From a checkpoint of a small CTC audio transcriber: 37.8 epochs.
Rows from block 4 of a small CTC audio transcriber, named by matrix and row number. Rows with one number belong to one neuron. Each number is 500 + 25 x the weight over its row's rms, rounded and kept within 0 to 999. All counts start at 0. Numbers have three digits each.
Before each neuron's rows are labels from the 100 clips, of 14976, where the neuron reaches its highest value: "strongest on" is what is common among them; "lies over" is the class under the peak. Only what is clearly more common there than usual is listed. The data: single English command words and digits, spoken by a formant synthesiser in many voices.
# fc1: MLP up (model.blocks.4.mlp.fc1.weight, 256x128), inputs 0-63
# fc2: MLP down (model.blocks.4.mlp.fc2.weight, 128x256, transposed), outputs 0-63

strongest on: /ɑ/; /ɹ/; /ə/; /m/
lies over: /ɹ/
fc1.220:491486440487494493535532483520513519505537526490523528482523501471449499528527496477490525492464520486471537489517475525462482485508487497510472527481505547478472487466520521451476523509500501
fc2.220:529492542509486501485495493540512485490508505455520485463549523502491457464481507492491465493490467489495423477472484543551509501536512506518539491514528510521490507502491495485514504517498504

strongest on: /f/; /ɑ/; /oʊ/; /l/
lies over: /oʊ/
fc1.165:507458504495516466495487516557484456462500524480509512528502452478504478476529497491516501543512491515510481505510473450472551525480499540517496460493482497504503480477501516480532543519500518
fc2.165:544485506487538518495529495470538540512486481516569519516534479531476506463453485524510498496537507462514517495478509489492459481513488516525519457493545463537495479482483517477488520496502516

strongest on: /f/; /ɑ/; /oʊ/; /l/
lies over: /oʊ/
fc1.105:503525513531479517483495479505494472492547511521488474525509491511527491489539467485493462538504477499495489481474491514534504508488538523502481424528501466519516494458505509490518537477497536
fc2.105:476501529508527475506483512505496566482509489551505530484498498534493520480453482520454504503499510467528520453505530507552482526492508515547516497488520435505501500480528498510492484494495491

strongest on: /ɑ/; /m/; /v/; /j/
lies over: /u/; /oʊ/
fc1.229:493472485508506480495549494532528537500511487512538528474522470523486479482507489497465505507510436486506518543513484550514503475486471507468517466506536473509511519482496517447493534515523512
fc2.229:499453561498497489506505512524562518508483477493477470499513503506526472504473534475468511523504533486495520521506496508518517481473485524506479540505556486517495525508472549529516474475519488

strongest on: /s/; /k/; /ɪ/; word: six
lies over: /k/
fc1.24:529466478545545526510506502480480427493496446500502467483517504504471509505472466505524498505487531457516534514471512518502494548515510509472514541502496491509507501497508452512507492446479495
fc2.24:470479539500529494532476512511474567507489532470508512521499550467479487534557510535479513475504533489541498515498494506513479560506468490451461521504496495539512439512560490490488488508512534

strongest on: /l/; /ɛ/; /h/; /p/
lies over: /ɛ/
fc1.93:501472502558506494519501476515471461474540431500518529511509485489494543523465498531518482438497522519518498505491503491470491502468518517482471546464507464494500511527512536538497518531510512
fc2.93:544473513568514477501492516510489518510499495547437516511512443491519493495518534517483533524490510507508472499506504469466522468510491511493460458448501541478512453468486535521492504547498472

strongest on: /æ/; /k/; /b/; word: back
lies over: /æ/
fc1.56:503520468499505494520474491480479473474548463469433469477496506488494539530518525493499467533492472503518558461468510510514510517522517468507495484525515526477474508473495537531479494487513513
fc2.56:454497517456536473521527511477475495474492507514487522491431499554514548499507480475481526485512510522532508481525525492544494523501493474524534526487477507510499480479529473484485509496499498

strongest on: /ɑ/; /l/; word: volume; word: follow
lies over: /l/
fc1.203:507536510455515493516509519514500526500546522499536479504465486498508506517472483472477506475501464503488526521453505507496499505457506512486458526432524515469542500522513505472572487528530491
fc2.203:514521508535530495534495474482511496541522502480514480529468489495485546474519512511475485510518472511507465475516475497520481476519498460486455513451519530576492497533502463484489504501507480

strongest on: /t/; /ɪ/; /aɪ/; /k/
lies over: /ɪ/; /aɪ/
fc1.126:509522528481482487483490485507523490526488487513477470483463452492488465488476535504534462492506512499489468499492493536482469521476489501498525495494514487478528520504465475457462521468502526
fc2.126:504539451502466553466532505505474486516476531497486511535511466511504484525492479512468490472551511502548494503472466469514476556491493520479539560524480441502513497547520511529530477538504484

strongest on: /m/; word: alarm; /ʌ/; word: one
lies over: /ɑ/; /n/
fc1.226:555507497500467484472500526464479483526491501497508532508513460495479517521524493425506451549494532509523489530487497532504521511521465482496521518484519470481492503505526466459489505534546529
fc2.226:434468481511510479503492485487461472426472510466507492505504471502447513504463537504500513525483487483513504499479521491497522492495584462491480527493504525485523463483493446525525499516476494

strongest on: /t/; /s/; /ɪ/; /k/
lies over: /t/; /ɪ/
fc1.37:530537535487515505493509507489505511504457529498473439505477467497485466465543548485468541477505525492519455522506510448516466529509476511541468530488515506496513501516538506539491503522516492
fc2.37:465518542471492502481483535509504530516523478520495492499509576503502495488480468508520443528496475478484514456489479473518561495531487529546489494504504504518484452505520474535491482468489506

strongest on: /æ/; /k/; /ŋ/; /θ/
lies over: /æ/
fc1.219:489478487517467535478548518509488508498505503523533509459538497487487509485488486462501556503490465496473446492481519512450509487534542477558527559534477522538518508487488528477472477527487533
fc2.219:512477489470505491489494500518527506488495503538455505455489512489481524464505486433480471491501539524505515490493552502495503470527498475545520431531525511528472534465517503504492495508482484

strongest on: /l/; /ə/; /h/; /oʊ/
lies over: /h/
fc1.187:534529556486496539508492485516500517547483537520494483528472513506510461483490520513539505459538549551488458524475490533513537482522535540515498481475499499487481559509498487469536472489540481
fc2.187:479465515518444478477478505529473496497427494462462430524531514482471498533513511460523509513497487513534516485467506505485540496525489498495519513499490535532528500509514478489492463488462501

strongest on: /ɑ/; /v/; /j/; /u/
lies over: /j/; /l/
fc1.47:498516561472517527486508482472556500491521508508493477474498492540494520513516482524489502460516502488452476457484519497466464493505462517503492500471512475455510507510527496535586512530546545
fc2.47:507499470534515499478530485482518510495511511490551544482450491484451497515505503508499510530487501549525474516493484553524539526502505449518481539449454500515502495534504504477519483501512520

strongest on: /l/; /k/; /ɔ/; word: call
lies over: /l/
fc1.156:505513486461479497518492520486514473428474498480506486480520483493514506536498475497540535442492488488521519491475462509496517494494481541523481465517502524479488450497517475467553512548527524
fc2.156:503451534449531476477475494486462529491484471454502497477512500479500464508508471523517472491457515473497502517518505529547502495510446508470466466463517485492498499500459475512492494467500456

strongest on: /s/; /k/; /æ/; /ŋ/
lies over: /æ/
fc1.11:499493458511552527533485503542505449442461472489519527482507503489477496529493477481518478469491490532525443547519529484491537469486487521509505528487512483487483453498517468526438522536530505
fc2.11:508500464466524459472494502483532520500473461499516471464507504468495478488518519490477487486538471484524533479518462493493532493499452545485476520470502490500558471537446501521506517532529487

strongest on: /ɛ/; /s/; /k/; /j/
lies over: /ɛ/
fc1.151:494550526478531544487501490497502468491465517523449480507478488517498499469494512509496524474547484506500499540487536463534504521498478497496514495504515462511479514518522474569529514517499485
fc2.151:474527502456507461464481471494488460451495485460486480516512550450495460474459448500475458492459468464504491513488527481487530483506549493479496491489492513514461484518498477502486496439478479

strongest on: /f/; /ɑ/; word: follow; word: three
lies over: /oʊ/; /ɹ/
fc1.158:481516502506486490505497522529520510492530488502531531519507505501501508501485469528480468540497482480511536450492473455476520583507518487489455499449503518527483521500510497480491476497506536
fc2.158:518469546478505471487499547460491497488488532456544489516487479500506521457516500510472526523472488539503448543507517500439478515494507464532520465467475492533485519509523513493513488515513431

strongest on: /ɑ/; /v/; word: volume; word: start
lies over: /j/
fc1.66:530576500482497488531510511505560466481509494470490508493488485502472526510479495529517510523510469506485505460509492478464511444493489507549498459472472459529460477488545484510509450569512523
fc2.66:498483516505479514502509540429466531505511498509546471449474504448532534529513517520473532520513476532530452502488502504508539532486491477498507500490461481508500470528508521520498456518514500

strongest on: /s/; /n/; /ɛ/; /d/
lies over: /ɛ/
fc1.131:461497487499497515482544521481519502508515537541489491489540469525485528512515447521507507457514495539527493508488493532552497474512462498465485501468494490455517511510524522506526465516518501
fc2.131:504468501553546466487465497520515476479475468460515530486486509540479483511483508473515448494522501487511508469537526541519471518514485495522473488457485451533523546484509485485513463503491471

strongest on: /f/; /ɔ/; /ɹ/; word: off
lies over: /f/
fc1.227:491478509481494460520524464501489516509513491474484509502475481462523515506496505484493511518481497523498539502464505435487497532448558440529547466507557481530504494496521514493525517488505470
fc2.227:522455510488520491460509524475472525471490477493526511515461537514484532489534509510502480549499494496499546485501523472458500506481460487532525462534486506570487558502556505456507513497501537

strongest on: /ɛ/; /s/; /ə/; /h/
lies over: /ɛ/; /h/
fc1.251:481518488499463531480481504513524479487517488531486502469488511489480531494458471513499522481492467537493503495530517505461576523489503510500492517554483460478511538479527539470446508461487506
fc2.251:508465486528466538524508476503466494530470480512504494491481521515543504495504497504519509507517466541496525523521522495510469494541487498488558490540509522553500509475520505480484492524518512

strongest on: /l/; voice: child-like voice; /oʊ/; /aɪ/
lies over: /l/
fc1.120:479491509512476505478495490483478493502481518534459443481539473471527471520484514499517506519487493509444517510468518451486513505504504460453501506449488490525467467492499455521464484479510525
fc2.120:519481523484444525506465514533532492522485489527542537546537502501508508487517527531534503456514500473509472529494468485528521467527512485496547504524505467550519505509500539534461503526546539

strongest on: /ɑ/; /s/; /t/; word: stop
lies over: /ɑ/
fc1.201:471500468504547518514489458503498529456504491507502485525528481524518540524475514481454511501582517479522512478509521528458542518512512491520506519516489489492506482490460512515477509510489504
fc2.201:580512491496504501495475491475532476486504517521467509494513546516487520469498498494506494474513511501459504503533497451524500513509470499548505499511472444515519549491474508508481497503465499

strongest on: /t/; /s/; /ɑ/; pink noise
lies over: /t/
fc1.52:495512494525549479568510537504509540512508498480467491499545496454523500494533451468501488526495468493486528490497488553461534521520512476534478535518487496508530494504512477545513502491503529
fc2.52:502515551542517480515534471496462544524484489499453464511546539528490512527492440543496535482501511505488488530474494491477536514516518537490520486486486533519526511489505520513507503518468483

strongest on: /f/; /aɪ/; white noise; /v/
lies over: /aɪ/
fc1.38:501503497504470475476495493519491482494539445509502487462496470487489474536474524476502486494520457471433468524456498492480441504500502501516494546512513478515459503493525498574506508509492490
fc2.38:511528527510496505497513473521518523483458527557511509489512561461486485492525521459509478515472513505436506513523488487500488492509480523490463499533482511469520503473522536510462520473528477

strongest on: /f/; /ɔ/; word: follow; word: call
lies over: /l/
fc1.79:504507495481486540474465491499497498480511510464499470489501503455543512538479545490527479469510503524519496492453433502534536486486466535523504496492548539466493477514482501490555495542528492
fc2.79:511492567501497486528475498504471509497503493482506508522528506493493473454541477517517489524477508505510532479512527497495498542490508512496479482527473520512506508535468481510410527437543490

strongest on: /f/; /ɔ/
lies over: /f/; /t/
fc1.218:537454523513494530493470505510521513485509461500473475488490512488535518536462531465481470463510538516519490512428455468495549500471519515526532506501553520499479463457499550478516508483466528
fc2.218:501495504553516503504470504508518491489517541484504532508538535458481493487536527516486480517538487485499476479481509475533518518506477507518496497519497549532543529523542538501436507510524465

strongest on: /t/; reverberation; /f/; /ɛ/
lies over: /ɛ/
fc1.74:538519492487479466458473518481508511493499477518474499511482497487504508485492519447499474522514525545499483501503492508509492488480517515538500550491554486484521505510478494515462514476486510
fc2.74:517465503528518520492474504496454469509460534492507494553467528458456502499521482488491483524508501493519506486455473486490487505494505506510476471508457457475496487540519489501511539481519497

strongest on: /s/; /ɑ/; /ɹ/; word: start
lies over: /ɑ/
fc1.230:480492507439518518489518524514476486507472502479513503477471503477521490502508529500496463512523506490498509549473515513509488479531479513493493531526481495459496536470523501597498511504544503
fc2.230:513538477559491494470497469487525483536509486511525487498477499475482494497503524481481474521489504510472534519508469537517524492474437504496529483511472443491565522475498525507511529454449472